Weights of a small image classifier.
Training: batches of 512, held-out accuracy 100%.
Data: trained on drawings of small networks of dots and links, 97500 training examples, 66.7 epochs.
Rows from block 3 of a small image classifier, named by matrix and row number. Rows with one number belong to one neuron. Each number is 500 + 50 x the weight over its row's rms, rounded and kept within 0 to 999. All counts start at 0. Numbers have three digits each. After the name is the row's rms in percent of the matrix's.
After each neuron's rows are labels from the 100 images, of 14848, where the neuron reaches its largest size: "top examples" is what is common among them; "lies over" is the class under the peak. Only what is clearly more common there than usual is listed. The data: drawings of small networks of dots and links. In brackets: how many of the 100, against the usual share in percent.
# gate: MLP gate (model.blocks.3.mlp.gate.weight, 512x192), inputs 144-191
# fc1: MLP up (model.blocks.3.mlp.fc1.weight, 512x192), inputs 144-191
# fc2: MLP down (model.blocks.3.mlp.fc2.weight, 192x512, transposed), outputs 144-191

gate.324 099:463547584509506366436544494526460536567401507437518510410517454472581462476487562456520489501517457441511518446385448509538461574536480405566509
fc1.324 091:437482563526500459536547464584415627500454481452524476494482433499528555464451526537551512416522498392475554461530439483482416514536539408493566
fc2.324 094:433491541529546531416495523501492453554483450450481528530461515407515451480560438599493453433413446479584541464514396567532440518504420446467507
top examples: white dots (100 vs 9)
lies over: dot (61 vs 4.4)

gate.484 128:578514507415491484517474455552435513459466458461524563582558517427487530460516464459508539383423500495527395491568468522556517580503455469595502
fc1.484 123:447485553490552467536484520469527468460472568493401525426568549484478505533520543379490444586539467525511587453500505437445548438525541450442533
fc2.484 115:633554541545542437476454482489513537477419517604498484510573450371563508439547523470494507442554497460534509489477563469577480451585534509497483
top examples: blue dots (100 vs 8.2)
lies over: dot (32 vs 4.4)

gate.260 174:464542506517419412518484568466530607515441430475453481484500513443393566508444567469503501471538524434470460362474565488477424483566513470437518
fc1.260 171:486371431442567529491442459532430386503499572520555566509465557522595515394557495519476499480483516544493593635544513508521555428500496497514436
fc2.260 141:464576496489431485570515608537547505544570433435479480550520475540536532421552569558413563527500473528494438565549481477420433545464494502534563
top examples: teal dots (100 vs 8.6)
lies over: dot (42 vs 4.4)

gate.265 116:450539536553520511516575462459513460427484559496464532453602384531491437480459536428529507563513556532512510477466428558495533427507502516491480
fc1.265 126:497406464439486518581427495513538479605504433564469494571538575591494566545456500445457492433504488466478499563556517471475491530515471455511483
fc2.265 109:528488599511448548472497494509368494410468513515490486506568534463500451575520452523517578559462613427492513465517540548509556504524553459576517
top examples: grey dots (100 vs 8.3)
lies over: dot (89 vs 4.4)

gate.282 075:480479410526569534549495525427498493562416545394578514554579496504420501425507440492524561533498530520525472467508548571442421415429547518486563
fc1.282 075:482598451511557547433541551444598521627501484494518561443465426535506415537494440487553416419647499572535453534504503484444526538492512460550484
fc2.282 078:535483439466613472468474468554537403573534519523462568553462556526500479582438500524562582357415579496461508415378424421502506480503583510549532
top examples: black dots (82 vs 8)
lies over: dot (59 vs 4.4)

gate.81 087:452519422512447592454550535548514574494580529432590557466528469405523459468530549566566587515510523485528486407463539495549530576427504480539500
fc1.81 084:528548534491497432610521531437481512547567513592460472567449568409477551508549514564589441521425523560426500430491481501594477431511381501449468
fc2.81 093:437478552483528449466500559611470548460444482509520464509477469495533433512472558485567589491507539467493438408546558532519422479581563583450520
top examples: blue dots (82 vs 8.2)
lies over: dot (75 vs 4.4)

gate.400 099:502490600494521538435542413517467528504519399552487522521407417506429433485478564512491434484528564456550532426487488450444534580479438446438511
fc1.400 110:585440451553465510557405577421464498516496537500508505542608570497492562518512409595558558457506494448408475550537554514539473403554494600531443
fc2.400 107:473548428468532481538527533480503466504485419443462526517480496578475538516493490424490460420520436454396565489442506518546520452497446556573467
top examples: white dots (100 vs 9)
lies over: dot (94 vs 4.4)

gate.448 091:550531503460596450503389513438508481423424481466453530514401553481540568519458479461432442468377476496456474589409461534465439598454437502549504
fc1.448 092:589564484469479572509460506401433436479474566474396606487477415509471473563486501501459462468510547593545557598445484520520521518497389481446458
fc2.448 096:536490615570461447467460497484487466609549531498597442622506533491438563541533506514528544521503459530466421495456439497502533441518559558578474
top examples: grey dots (100 vs 8.3)
lies over: dot (97 vs 4.4)

gate.53 080:504538625410413525542461475467482530524488562452486547505553532455463499559455442375508480503453445529472576486429529413458399538478459398542584
fc1.53 089:590468525555508499480490571476436419466492457608418400507565415466489563444586504491477536455462556408452481534498451524489489531493461509548387
fc2.53 085:494534428492397487451469484485436496492410534491425396505487462502472427531583539556444497515461533494506544602518508467432468479585481590541504
top examples: white dots (100 vs 9)
lies over: dot (39 vs 4.4)

gate.243 082:518447450510486508420537447533599498527537546407486528456538492507508585493596595485492601507478434540498495616532473475507471492587420521489459
fc1.243 077:527534541589516471564487552472511490551476392571460502492417536506479425550472499509600437545521476494555473491511562511453481518499566469500565
fc2.243 086:579468468471490490551494512546475538598506530545527464523532446523514454493550439487542550534483515495465546444522553449592529467484560444449480
top examples: grey dots (100 vs 8.3)
lies over: dot (92 vs 4.4)

gate.167 123:499498478601464516480492567502556530541532556623555503421368478416464504502536481510522510504387493482485511550510428477522457561503490532495463
fc1.167 107:540510531527466502467509531466582519462500561454531463570531468434481544524571481424445492501479487473561480505620544514581482511496391562457475
fc2.167 106:464507493429513469501472501476481419509481559510457460565453419493514470511564564473538511557494536410469484475465551453576515557505531418543577
top examples: blue dots (97 vs 8.2)
lies over: dot (28 vs 4.4)

gate.50 103:464487534485532494564568456520550545472508589451530534480575528527458530500444587524516511507513473484549501446598468637531422413586646436548418
fc1.50 101:479396525482578502516502424557604496504470482558468520494533482515449544492393595514469533426450380498517573456500529577491449442536651403530462
fc2.50 099:550509523527468514466454449556570449487377442487471531498467512479480582486527401479426558504417477498541475436494505575432495456430493410481482
top examples: black dots (92 vs 8)
lies over: dot (82 vs 4.4)

gate.229 099:550613526490492488427486496533507573535443568491385467588455489442537624525460449442419449534468477480507599569439566504516520501495410504493520
fc1.229 099:479395471476480428444487521483568440492429513548465500493513495511407572469520538454410494581401482512500562573461513480461505499490481518508507
fc2.229 104:521438628533484498525579593534507500529567522458514455566470527386502572430474531545400506449549467465466475472536458552475516469576520557586432
top examples: grey dots (98 vs 8.3)
lies over: dot (75 vs 4.4)

gate.508 085:461520518587608583440522481491444456554454620584554581503491509542580490448445459532489510360538500499463556551462509558478540524452524540545535
fc1.508 084:504522493501595576453537488566456476475592419451526499558478483468473509428414489483513471503586541514576511490348472512576458582468580542657445
fc2.508 088:532553547495487543526592506495506493529519453410462602539517490430502475498484502532487517404559471476508401456415492520474528512433541493493424
top examples: white dots (37 vs 9); black dots (32 vs 8)
lies over: dot (34 vs 4.4)

gate.462 077:487529526479541456504529539480540522463437490512549379531517501447512538506568505423551516489509416543489506492532526521477506566421510437528494
fc1.462 083:552486530575500499484477537424470509464371498608559449535462475464514541478474488473433515525515454506413506522473568485431462586432522567474491
fc2.462 083:438425418519400554499473491435486585427528526459488517485549464496515487544434524518519452507619452481559463510457449533490519574482484455461478
top examples: blue dots (78 vs 8.2)
lies over: dot (28 vs 4.4)

gate.423 074:500602522438540521441424476594423433561533448474419532595452565534541504501482535411504409506449437490604582517538456597498535505547543473583567
fc1.423 074:446509428513590474548480454489481449498558429479474516529497546463441507560475473525517433428423535518498431562533499535456565437493471567508465
fc2.423 082:539453470522491445489494553574544445562429428557467523571575577542586518539578558450486512421521447471561506557511378508548516441482451413441502
top examples: white dots (100 vs 9)
lies over: dot (47 vs 4.4)

gate.87 117:475489498523397535556501449429544572444433433453478539556551506418421558603480458496496577469481506510456343356510516487577442517481479504516527
fc1.87 113:601458500495512493474538532532466494462631482494440507466490509593529516438505467483527451487441463516536613596549506481471558477536524531528469
fc2.87 111:501560472449461513466500545599502474552455440420517484574597469495527514495552531478474506540442448483596569548533511535487487482457457474511479
top examples: teal dots (100 vs 8.6)
lies over: dot (67 vs 4.4)

gate.342 086:552581457454492458458498529471576472463560492467566495539539533494497517568616534536529544517476502488482564581487490574505474470542472444553447
fc1.342 091:538493546526501518465429443578536549422503514465525461453512458497445545460435500531516440592435483513505534457537446566509500507533444566487440
fc2.342 096:467482440427383529518493414498541506505526528444473629510526484446477485556468510509527404488520646524556466493456462525536412448456504507526499
top examples: blue dots (76 vs 8.2)
lies over: dot (34 vs 4.4)

gate.459 120:454505603434526502527506496546474550589492516498564426458449499458438579466504498598482475441454495568451416482509463517598480519475419555514571
fc1.459 126:454432495503566477546533518480483510472625504430557476456515460473461519514555450634536475418425495532487420494500475538576479582536503540577431
fc2.459 120:480460441440581471411543540469448512569478498487453485481450568432501376620486548445482590580562468562502600553531514561407460479491530471560441
top examples: blue dots (100 vs 8.2)
lies over: dot (49 vs 4.4)

gate.241 079:524480517464513527523458496535489488493382531571477628514398489459496470467573466565469597488445485469428615572501594511375461514468508471490480
fc1.241 080:474530537511557540519459500429552560496539541500474624496432396450502576519492554557450532478445422511424607530537484426398387490526535477490398
fc2.241 091:441537394430474512458488550542619522502549599514498621525529493458386536502509514536462510406579473454467431617497472541502530533462465533520581
top examples: grey dots (76 vs 8.3)
lies over: dot (52 vs 4.4)

gate.246 093:432483400614446472554499522572478520513444469495481494422540496455405580549567483518466495561536486454569481419507539468419450526640497592436618
fc1.246 097:456540453590459514484465475552482562445490460578442537407525491439472558545508455528612446388511451538473454546529454514468404517535466579461525
fc2.246 085:517452480513452530497505544496477549558555527476492385458466553503410446464524468563411585561533537541486588558549479496522432406445424549483506
top examples: brown dots (98 vs 8.3)
lies over: dot (51 vs 4.4)

gate.51 115:464559562524419564524540451443512551491455543455546495544495535414463524498492384515455497520448483533538446465458541467381467449481548548562509
fc1.51 118:443486454535518584509507438506521541527501525516558642557493514486450542540440450418541495611468554543455473465479484477422486534491569440566512
fc2.51 103:493492596433520433522463446531436432543483521537496381538403448453557482486487479526483463523497475467514544483576533611521479565543482480510559
top examples: teal dots (100 vs 8.6)
lies over: dot (97 vs 4.4)

gate.49 123:470562457454549517557545519526509469513452556510522514464573472398498556513578528562576435534570490514552537558392468438419506525433457494462558
fc1.49 125:527437546493593524510392416520495531455545475538519541439498463507537559481481498427426542529533504408472489451596490560518502470513543454471527
fc2.49 126:400577497429493506541497516551561583530485563449524493528523518550456449537593533442414517441582492409471395487491454452479506585424467363549466
top examples: white dots (52 vs 9); blue dots (46 vs 8.2)
lies over: dot (29 vs 4.4)

gate.440 063:573513423510474529516568513503468520471495369483507450480465422571444403549508426453448473499543538390493453410529373474520458512574463472520538
fc1.440 062:497530495530443480545494586540500490488591455458547559567612513513446508425351585454462477511465489471488485519457454552572440571474535568523525
fc2.440 073:525606476488501453588502455583429393492445500469512487402549478551523565468470485595582476458369447434557538489405387579533532476493421521467509
top examples: teal dots (100 vs 8.6)
lies over: dot (47 vs 4.4)

gate.372 134:512560530500502555544616529487433544419541467483459582513466431419496488573467514470538468420577486543488469541522464521563624516488569438571489
fc1.372 136:511582564506509512503527552507440493513582531498530520470449430415403508501459472453556455468518423505540451480524487509520510462506628485537516
fc2.372 138:547601488513364450481437501530448446468464509521457564436537562491563497529453496554390569446450440384446512446533509506524575495572613522470483
top examples: grey dots (89 vs 8.3)
lies over: dot (86 vs 4.4)

gate.210 094:442568504547543568519441508464473435548460653508461535438554510514561551515540564495468517568540412443527493471471431518506514476565541499448500
fc1.210 100:477507517531544470492449479466499450485512580489550437451529532577531613513434498425449580661523464402601490483533463535473481511498536545355571
fc2.210 105:500571474559488460596432589527538489466448455490490438486425572456474496591601529530496435504512596390467505492590508402410498488528444530498544
top examples: brown dots (98 vs 8.3)
lies over: dot (66 vs 4.4)

gate.389 120:403594525406489497510444522579534477474531474515507492440514506525446491446520506425478490558484499512546428449497527557484543499473596533535397
fc1.389 123:575524444530454564645503512499483506474526438472512564550501490500514646640455507499543435492416484447414506524440479524464528441488442489493453
fc2.389 119:510534391473456554458482500473432464531511531465464432536566549413466490515525437506478437470561515502437494532594520559462386468590471566492465
top examples: white dots (100 vs 9)
lies over: dot (63 vs 4.4)